{"encoder_arch": "convnext_v2", "train_examples": 36250, "encoder_norm": "layernorm", "encoder_activation": "gelu", "encoder_inner_norm": false, "encoder_depths": [1, 1, 4, 1], "encoder_kernel_size": 7, "decoder_layers": 10, "decoder_norm_position": "pre", "decoder_fused_qkv": true, "decoder_tie_embeddings": true, "learning_rate": 0.0013, "one_sided": false, "lr_schedule": "poly", "warmup_steps": 260}
Rows from block 2 of the text decoder of a small image captioner, named by matrix and row number. Rows with one number belong to one neuron. Each number is 128 + 24 x the weight over its row's rms, rounded and kept within 0 to 255. All counts start at 0. Numbers have three digits each.
After each neuron's rows are labels from the 100 texts, of 14848, where the neuron reaches its largest size: "tokens" is the input token at the peak. Only what is clearly more common there than usual is listed. The data: rendered dice on a table.
# gate: MLP gate (decoder.blocks.2.mlp.gate.weight, 672x256), inputs 0-255
# fc1: MLP up (decoder.blocks.2.mlp.fc1.weight, 672x256), inputs 0-255
# fc2: MLP down (decoder.blocks.2.mlp.fc2.weight, 256x672, transposed), outputs 0-255

gate.296:114142133132154113145111140110126122134148121145136173167162102110138116116136142104187102094088144145154151126096135137130132164111128133110154117141163147187128128104130154163100132142172128103086102127152160120133130128103141141136143151117111110090133111127135121141138142143165117119116100127094131161097129179138094100082133151131178116120142146124104130093153170124130138152116149109086117148112109107139157124078096153135121133115149132114168112119149147126140097147129108089138182071144090153141079119099111132088164136122148139108126162107145146131155157170118175110088152131189091099092111117115097115114142114127107128159188110126130150121121170122123088130142113090137108123154112093132139138154139118104165087125109105115112085151124109111118047164107125
fc1.296:138154086111139146135153134148125136154122128114117158129140127125116113131114120103129152119123094105164129111194165095129130159091117119152108129164127126110128102182154095096132123122126091145121130154100099123161147166107126126166140168183131119139175141132117135173135101112123147109083123123118100122118099116137112155151125072135147137140120110117124137169138119123118155135091148152152102110142142173116107137116116145164143139144135135155124121152125161158102154159135152103143156094081096130151137089105137101160137127131103154112140051139146107165096141140106125106122139130070157090101100117150171099152167120140146079120123097077125097108196146132085094112165150108144103097161112155122132108119158142123105147107151140100144164131100129102080146143124139
fc2.296:121135088140085125132126150134129144149116152132118098142129156158106128139113124151137104107112138122137148121135074137091099138192149132130119138099144126154096151121119116134107168160123163158131127117136146120170084147142104162122104129125109170153115154112128152131162112139084100133120138161097132117166160160103113131093207130114110088110137115159173161113170130119182133139112153102143108157155084084179148094138118104128124160118140104106114119145138162105110116129114153130124128176151112110143113096152129130162137148167094116078157119115114159082169118098091124138111167122117180114094159114144156084096100131149102131110114129148110142173113132128112108099121174133118128089111127141161149109087107127125152099137135129105119138151135134081126101147110170
tokens: "<end>"

gate.180:138127091128088114111112129199105139120135155116199147073169133168121136147132138133084100108140165105157083113127156136161160138135101116096112106168134080098147123149139103137133110129115104136117090144148113123121125138161147142116157117160130103134132111143141121108132124135134139122107145131156154120100155157136170115148118106115139152164074120133144121091105128096167130117088139065076136130154082133091114132124144097140113164135127112124147117115127145137128118158156125131143117147115118150143125174111126126125147141107105131129113107093108161121131127138095147161116105053114125104060126108129175120120100129158114125147122131122114100126153118061149114100093099171123104105126135147079131131140141147120112079098127141170085099101109113153181122142144119
fc1.180:128130112111139127117117159093178141124132130170140116126114149144164146149129144118132104130169143131134139098130119090077128167133142118089132142131150135182113135118097177084086186118115136141112175134145177129098129094169122122127117166120113155137124126155135128125138128106112134113122089098101162126149154146163128129104137119181113108141104128162126106132118137142138111100081143112129164119119196147123154173130188152131105066133115096134123136095127137093119107132176072100082104140121113102123120113129124121165172152104100146089125101135132115127157129118077145143106134118120085139126121108148090109088159097135141147108146133137133138162115160123130106105089096130194141163101161128099122136124081089119139128128137119098113167093138120133129130132112103
fc2.180:110104133103161119157139107109120124120111116141108102110113147146139130121103120131092111126128118109117098054113108159142142132118139137159121097102131133090118083090146084156108145155133182146145120167112120091141109106143120126170107123152126138159117138126143097142138148116139115102157141147131094110079090138079108144142079152125115125139090170154108093105164100189132095118085140103089130157123135150099144107068136077156086139113131124088092130136139158140150084093112127108122127108084117096154122120140103098071128120126127113137155147126070135118154120110156097128139140186121164105149159097118119123095132095111130120128100111118151148092135101108132137130170144135103141084103136116145146118108145161139100123104156167111146104109153122104112155140165117
tokens: ","

gate.663:130125122162119126116139101169180155127092150122126118161131146090142145139106110124147137168151116156148177143135143132108118127114147103156174130134158173117143122069117164131158158115117121128120154095103135165164126124133120140091119113152103137122109106107142110136122137114144141110150113138121113108159072171128185103094094091125094136154077124118109172161129114142137117114130136128120135136143140151150154136155124154138129109129146089098140099124157113131185114084104132129143110089120140168124076152088137156152076137139144102127131173095140164130134082082129083126129104106149123127176091128120106148108189131108143073135129137146114136102118135130089117112122134148122117166090124090151158103168097131146154149174131128117142113100122114164154153093133094
fc1.663:133132143096157148102142125091153115108161134118163161141116110183110095099134133117160126160127107112126115145143116139148127159134149171131163151130136132158141128183128161132107175089095142105122108099129104126109077125106103201138128137128134121164107116140155092109076128129157124152180122116127118177181114119140107077089104131123156137133152128134121133121121113143126123083153176092110118173117172143130118089118110123180130154085089177124114097129087151144124152167132123116107130148134160171149119116084140094134132106124082121126183087137128104121111120159133157140144163093177084155122103141115113131117140147136136176128102098135125145116138091158120095105117144130117159114123141123113151122124133106108110143106102139150094137102114135097125147108126158
fc2.663:123125137155118100110117135057158110124141147116142137169074119136154141109134133125113075099129150122108133131160157175121110156117104161111118137124114156126106130088095136101137137136138133136158136106108125118129120116140180167180124169141120116097192153130123116122114117129111117178105125077131125135127142110172116124160115169110134154146133107143152117092104101095119112144161138111130127085135042159139131103111142090116183129133139123141164119109117146088173151151129129150150110143140139112125193092162135127170143127128122098189117131134119117119110130158127160170158118101127124116102122115109116103132130113140152127150103121101101141152125068149153099097105117130070125125133115104172123114060158161096118119127110147118116139113124124128135098145165153
tokens: "showing"; "teal"

gate.355:163096156102139124161118139168114110173153136144143147141110115139163120105115154077156125153092147151077115181141124152153152120140145117129102110100182131119132140136118167122138144147123158119132146132130165130101098120089111136134129092145115148173118159180109165085135153077113166140117143129151158112125157146112097109146119144140096136093143131167133127108104173141156119097083084090158116173109107151128095181121158092141120144100086135130116108105139119137130145139156100081123117119130119127136090131128130090148134101108125115120136117086151132126137157124175159123083138167127133140132128113186117124158143116090118149139161126106150117166138102181130145137124086123107110101135150123157158094060131125114127133122146096129093109138098107118105125113169107
fc1.355:135131115120115107158121127158124064141113109108144152120136138149156172102102135130107095086116182096160133130136143111105121119159127111102124090116132145130101182169137134117095101145128106139171120122135128139122134145139110138162115135120119166125113125111109163119103072077134100122155101121137151153110186098105117108095124121127113124145125141159114097163121104141144093114167165095127093139153139143140095120114090126108160146119121181118115149130113088125135124113130177146094116119149128138144165125153102123102099131131135139115115163100158144121136115182084175154149165127148079150172142138103120084157127116113119169083142109102126121117148104107094117155110152106115094122134080147103163177089125081175126151105123135105138089101117104146113136084132147
fc2.355:115080156117124083089163141137101118112085085127131154169140191145146139142126109131149135132108145080119101100154116140120086134136156133097110129107154116145154108106110161104154115137126160138132148156096120109137117100163101099138109159109116130124124148088128118143155117142166135120165116148116144145102169132177146115118142102114136114140096141121118135147090096158119137104129098139108154086099101117151150132140122111072155106130191092128160151068164157096083124156127155101124095105123128129126147169138142104101080123155125163149169136143113139127122095113128140108120133117162145170161131173096155107171139151108165122131118148131138109126129178174141124107124137152118131111156091127100153145133148175124105151128115153108128181156151101122157120170147125
tokens: "showing"

gate.272:125131102134139108105133113115111118138123167172152118107143104094122122135133129120123134125111141128131125107121152137148159131123165076158119140145170138102157124148129142150140110145075135132164159063132085159094069113143103159109108117148169123156131074092140128121151108144111118111158119133139154108080119142142061097104138113116083090114160143119106136115128155113122107125164138136125129156133090124132137098137124086147090105081095111111135094096117133089128104096101114147097095123125143061116134133146131156128120127149194109142106138143147119093126123118166128099137126104109132131155133118172139157155130123127137139156097156105138146120064128161113158106160125146146141102132111108116158125148118079097124094100168168186162127158097122105119152093121114
fc1.272:064101147114155132163132156142142121119105122136096152123105111148121091113134154173138126118172124170134099111099137144133117110101138134112114118142115099106100105171138109122115111194140144131118135130125092113132118130143147124119083142073157112128151126107082147111111131105097182130129155144128099092123129151151114106137119119117137138132143125141149078145128150119110150129146105125115136112160139074149107085134151119099123144103132182078139143086115154141132115124139134140094099082127101132156126156163099120173175171126127128115108083085109104159104147137119136116157079121156182150167100134095129157151143123119135149135181149108141171129133153111117098160113155129119113125142140179105149146048132137113116138132166134128088125125115158131112136070133153
fc2.272:111137154136150104142161121161091163143109130113094105121082104110134129076094173123121145103191138127157188136144138155171110190141137153133132121143113133114106146124136152103125135127141128166066119126123110118134112117128117113156183099134116147106116086090133119150148142145126104143147144127158067091127148106137097150119116158152144141127139145195117152144105129114150113109111147151077204145058123131130107106176156103116153095117068129144117123142125130129087134103149145184189156102102121089133132127146150160123177116115131176130120119132122104139107099158132144110107125155149146133159131110150137102145126146133134103157168118084158127111150141119117117150129134142129097120162139123110137163122132110156147148098110135138119122134120113125123150143137125
tokens: ","

gate.335:147138173144123132144137130088116124143111167108088112115161112134131141154137115156108122111166116113182118129141123115144113120141149150151172155138153150122143142152154132136168113147105139085141122117140130158124111128161097091108113085111113127135134164144142099144131101076170107122152130123124104157103148127127113135140159090162143122119153105168120116140158141138114126092124158090121136086124164132121104158130111123163166144112134155113134076168100188156127077131141097101162141121121132147111144130171140111140118169144099165143149140134100102111144106185166179082132115167105128160185135124111158163171139105143111113127147154179119176160131114099134099143125145092125124187143125177123144110098106125115150112101129155094116126130156104085150129129152123
fc1.335:130147091135103119110106087146102090128125129186136122161131116150111154088136112131119083102125137149127134155119094134131110095101129146188133111126161147135128149155123086116126108115093161108161090125126150150090173145118137131143168133149139145108134088109095143114129141134144105107089093110122144102135154134106117092135175139131153112154130120100132123197103137109181121148132129111084148126137162101147181112131101167118166090140166095094117136106092142140109133133083100158113109169095079106141109140113144125139144160146116147085156109170131135127139157085090114115111134134142121115158141139137116103157133122096154129181133190130154122156120159117123135102093140148148143090135135147135133104152137127158130161131174153106136150157132142091139137158145074
fc2.335:098099154154120124131120138104109125135130078132119103117150162108088110127146131142179096157190125145161155155116087139147176128116167108128157139131122082131097134141139107079159118116167143160153086075142126136096065117119134096170124117097104123138148122114114128155071148116094163165130122166117120141122151130138129134112100172124152140095117116151105139111128111130156087115105126150110102112149123124190126122134112090151141124118070089106162157134125105135096143128098130130118113106131113151143135127137106151148140143112162167123123129112147135076124120106163157128117138122115112139164134125141123169157093192125126128166107130136183133143180093111114121137139153142180152120154108114154147138129113155069144135135129147159130109098110093153122103130110155
tokens: "<end>"

gate.50:108122129090118145099109138120142113125111137111150119183140104123131110131129193129119153140130162126112089129127148160118141133176075101163150120172126080118122129105132164129118161149095130087116132147141161081151120124152141134117118157127116142119161153145149151152091124109128138053123132152166109122098092105148115121099082156180116181168152104113101122115113133085121138105172117142150107136093141108151125143115177163169132128153125148140121127149125129138139112157122120070168143151137160171142134135095144166134129152111118146173172141108149070122117131191108142104155118106148108090122117129114111165139151120125101130150147144150117147123143111166141150152154142169136161163090107131118110132123117107139126137133089100134109087144090093142134135106106141
fc1.50:171116157111128127129116180132146118113126111118118097131133185130119104170129099096096112140163142183155183086119130109100196099113111152135144112152129115159118130167169112144110151138142125139126128133150117116102140113088122145100095117100146118134174126164201176132141124153157128166162120117125114117122148113116114177181138162147177147130100105129117162142128115164113120131132147099091141131128143143138117116124147114180125153097155120134113146132148061110098100097163127127124109129115125126090156108132151102094141095121136063163119160138131140115143141129139138099140107108129134099143160162131099145149129155121107129136091138152126128097152121098136161085127136154106112115099100162144130116163114113108162126122162158147108111173139111143103122075158113
fc2.50:143112139161128105152113125138107129155112113117113133100142100126122153130138129114126134145117166096154112096106144144122136183128109164105154095155142112136168152139143118123113112102069118129171143080141142144085098176176161140112088135056115109147099120117183157149101151131104124133095136110083118121131124163175135159094138091100177156140137134102137111110155134114138130137116102124175113166140148110144137157157153119123118121144127106158095122114118197134108128136136130145153168116137131098096141120133119067130128098166154126128159156138140077115153096141155116156174104115121124118128109163164125148131125144142171125135129144125127129101137103105094149149105148110159159109124157138119131123114149156123160105085092138129107188127061138136121123175125120
tokens: ","; "a"

gate.431:085152147119128088112116142094122149133150149076106129074118110135129155091108093136103117090165119153109120100129155158103107084129123150165128106149157109151139107120131082146185123130093118158135135104087128159121120107155117111120134088152145184139152158158093122123128123086156153106158126111171164139190156146149103174134180132123144137115095153152111165127123107130110121072119150141104137132112087126159148120141152124147130117120107103158112151097143159106140094156122102132150120089118135120148097133126143140128129143119120138121154147117140121125174172116140165136140177110167132107148116171127088116147095058129142187121109134151131106141141152123107134151119089135136142144126122075137147157142144086149119098139143107141101107134133098137148135165100118
fc1.431:122107130122147098124153143103161131149150108120130100132129147132116092119174112153153113166123125133126182147108094093105117135127154096150163114111115109139096106157139126101159161120090154086159143123143124071083128119181167133164146152115132124115116083139117091125101136168094101142087124092160141126118127145124117125125114137135131124133140150122112122124131107103172170177178167107146141141136115149119105106107141122159121140126136161116109143108114137106139135150096121106123134089089194134144139100125145144105128071123127128158131154131129167101083153076119132107109122159131105087114120160163094134165150135111170132176113143153113161140148105147108164087133153146131107096146120131096149178172086132110078109151152111137142100135164169112132106115125109
fc2.431:126156124111137175121143115123083098136108125175090177110139126113109114160151142114174170121144103153094107122133095132098147131152113094117155135088141116143178123136137096120158144148125157094147100123095170096162153181124149101120110135120121153128113098147159172137068133153148144100124131163151147153127120096114105142147161136105137142115127115101138140090165165131175156131114162123121152136140128110144112119176160155112140133117131133158131133143111127159145131141165108081162126134124171124136107115084116161139107140134114117132115100072122075117116110106104172113123170137122163123063121158139157105150126165129106128077124157139148159125155151113138146157133127132163155131142140099143121091136109087098149186133142120162117107112171130121142096113107149
tokens: ","